config = dict(
    arch='convnext_v2',
    model='multi-label image tagger',
    dataset='close-ups of made-up surfaces with and without defects',
    crop_scale_min=0.8,
    norm='layernorm',
    moe='top_k',
    num_labels=18,
    residual_init='none',
    optimizer='muon',
    muon_scale='match_rms_adamw',
    adamw_lr_other_params=0.00091,
    batch_size=512,
    epochs=57.9,
)
Rows from expert 7 of block 5, named by matrix and row number. Rows with one number belong to one neuron. Each number is 500 + 40 x the weight over its row's rms, rounded and kept within 0 to 999. All counts start at 0. Numbers have three digits each. After the name is the row's rms in percent of the matrix's.
# up: expert up (model.blocks.5.mlp.up, 8x80x160), inputs 80-159
# down: expert down (model.blocks.5.mlp.down, 8x160x80, transposed), outputs 80-159
up.47 101:459508534553540537541591512541427485445513509537573462487499447566534494486508553529488565580512504424496509410441444508500493447500474566423546455544496513482493492477494495470476464503471484498607492435499434469394477528532535491413574530
down.47 109:495501536526567542489540445544528530574475476530572482463470484456514559474516545514509477594516511492481446448522468426588478513456509490506558469537499480440484496492527505509535475475442514446492509510498452495504446545490447459501521471
up.48 118:594527567552380489492496416491578458531517541466471509560512425459478553487484489548421513469485555515461483486500513481563550547496483467547558488519574487440509446506491518411482505550411536511526462400518497524500513511525525534471520486
down.48 115:540550478460531482519435514473527536526498526546520541486446453491421496484535556486504481463504529485516526520437498454424423514499438531485480430475410508489495555526480534510401481572569513497551429498520596522415485466515522563502571488
up.49 093:483489537495503546474514523520549522511615545570517503469476462531505520533498485512541502536400582475474470510458560475400561485506514471541485510496521496433552448480428510541442488589537506514516488562537508450492542493456544512418430503
down.49 098:501496486492517518515524501457470547510464460543572502550497504488537545560626534544561556516482458482514465515513450463551502521537484497533530515544460534523556526503485592541505512503550508468534485537469491472520517545440450523530474526
up.50 103:447548560479506512527504501502493452427502532524473560528548447484461521507442427445492521512470535462457481540472501497495490484560510463502517515454545475489442485507450541556481420479540484449524520563489435513538516426474484593505483464
down.50 108:499532440548451488562520575548442539524514533464462479462575517447461543514497590489507535449437493523448532545473503508544461495496492535468571505431414510473560560489534496499552521438472557487503490509480518490431462532530449544501506491
up.51 092:474497507449484511483557564523484515551410465438453502511483503482483460541531492485512456486523482582461495459528492483536526540498459527510541492530461439575521463498451487496526496492516525538636458422544518520558502530496513503492503449
down.51 088:466503523468434431532443521513497429441538506495452516496521534518510436471492504545476499479491468565587474505508530437477477429485449540480543563538498513516445467528516552438506434499512423507513527453498368473556454479513507523488479456
up.52 101:526473514543488467563417469531538466470552554547494489429546498496458557496534425522508466536501546528523586545496491502488552459504469537518465460513413500481435537531476534509431488478523523493491405454511470545480567483536518467473374491
down.52 101:510579507526485408500470441469442542506490488517422541444552593536479534492495457484537499416530519465509497406528516457506441512535416471512491540575538407506562435548540491524477522492544478490421537483485493513469546524531428466457479474
up.53 103:576550471390473470506476522495503481451465500472513484498486524499521473427491510499514540484534501514512472521478529527462455556527526464404523514488565429549517492489433483510496487496519443496519527529540466456483479487515496530514545552
down.53 106:519443479547449486499541505566497478512456537531547618538516474531470529468541477489500420438440507495474500483522572502531498530460438524490482511528515489609488540516480488510557570448508513515452467504572492492446531447500516572508526481
up.54 097:557506474428507540495460517566561520475456580563596536505482571542427535533528511456495541537490510468503478558475533505463505500482555451459481478509534505563476546467403513467528510469453496491493548532502564454495544504416477525537567485
down.54 089:539427558543558543470525575470498528487509512456517473460510559504534464537574463494487562469421487448493492457529440485546495531500461546461517431500536476501499506494487545498445580426474431515465462508490504491468531480425490567470505575
up.55 105:485495594530455494556574406588576493550538536473472448487457528477521444516448410478478495497496492490533503513497527489569474525542531478467553485488539522430466501473506500514511453476506482530548438509517496529453450510518512477477577440
down.55 107:504514513535472423400492604504484456470425504544567490442535475475497473494455572521495447499491444525484515539484529446566431508527513555467498481511488461457435483597496506419522543428504527502591521531530539519489480445525486555476535560
up.56 098:516517499495418456506513553513507498480428520507457577454432494516499482497448484388530494516502542540488450577565472536540537506471458522470494456489584504541483408504524521543518501538487495509548539514468486529535542546488482550420495477
down.56 101:518565445500483449429454529519509485492496575524517468452481554496542497460480511451510534600506416507478535583458543547605549512477547511539550523485392465477524475467468513447454527493522492463505467459498465502449516511518455548464568489
up.57 103:532485470469569451490462479573524536471486515545548482409493469498522436479499559472477478507514568514438534496458574508445545507542490476503452532519468480513525558496513485479530461530461501479530479528552460462523497500489540422495507557
down.57 104:519477526533386529549512533451493491490593481514548515490518405534483503519524489520510448478491560540549511532468520491465515467479441519474546576522557582477572462533425526538461495544478499566456476472484525519510521382513578432471547472
up.58 105:539586485479467519533515525541501489459435446560482479501517468484531486444509611476514469535532475527448488552496435410540550494530539491470523473464523535568479519520489498424499498501433466475434492475555472484514459550482456491556500561
down.58 115:490562496549469455437506401519508439482486520444511594492468460468522462486411522418464449500464533394531480535468572510512533486474535445458491547477472487483538511461517522491516516483508549509503578532497422483487481506460524491456560486
up.59 104:435499501500531476470480474510520534531510579542566489544510500532490496555470492531459554508493499574534508553530415475421449425477533492514468518504461506487508543504493518471469544543440472594413503478440567470476530472519446486489520512
down.59 107:449447506477493516411535469546541532486495574421523538489470572534516421496538517544490498511547551562475527561549479490530509478529477522528513505500481457505526572484493510471476489421518497528504533566395462520476496550524502489592453520
up.60 090:499442446497489526497494528462461505503469458481573549529463527486474512503429558497492480499572550398528428481495547505467533487526459412605528434484457539447561539531483488435504499531624478490458446523498506520484517505528495527466510536
down.60 092:580464510474487472428539496565424533451477473497470511529544572496511506493478511489507464574583560601494491482456463512551395499536412413476482495489472492517460437464460451524472470509488490508546476469573442495446510483533527527585485487
up.61 109:574537537500472472530471503600474504498535482441470455556530548476498517506557533476484447533455520443518579508525532503503508426531480517559570539493581444492500426484502490494496504493457515488511483527542527481495535461552519545412511484
down.61 096:551407544482510510489501504523431591477414540553504511532530415478481485540502504521498511510409461498489501543475459516459436549503474564453540586503516510473532529570529557435463501529483435455495570496482466484547456497522529518489505536
up.62 101:444500511568484490514577494514494566474478511469556493488455543491498502532497468473531489509476486587634519477631522468507495455478475494402537475532494498497482537539466442471474466503567489522426495496536482545513452484546486514448540507
down.62 090:505514502605502515514509490527530480496533480492514491497533452584537518534513530597509434485463513508483505453528601532454466496523576471422508545419588493486459551477509477440529552464487510535443531427500453499450533530457529487465499490
up.63 099:481546613512408506467593461544534486468442490442469499560454532502481528496460451482572483538522456477485516538533517487553534501482473459487495484449553495540485491468533456504514477452454507418565477540498524522493490563525482502542443481
down.63 103:530530542535468494468467576493470504548467535483488539511496493378484459435456540517490530520462469490496458424469589464555569461527450476452480482520418444509410484495535527501460403507503498538545541552498505530472496473474543528453463434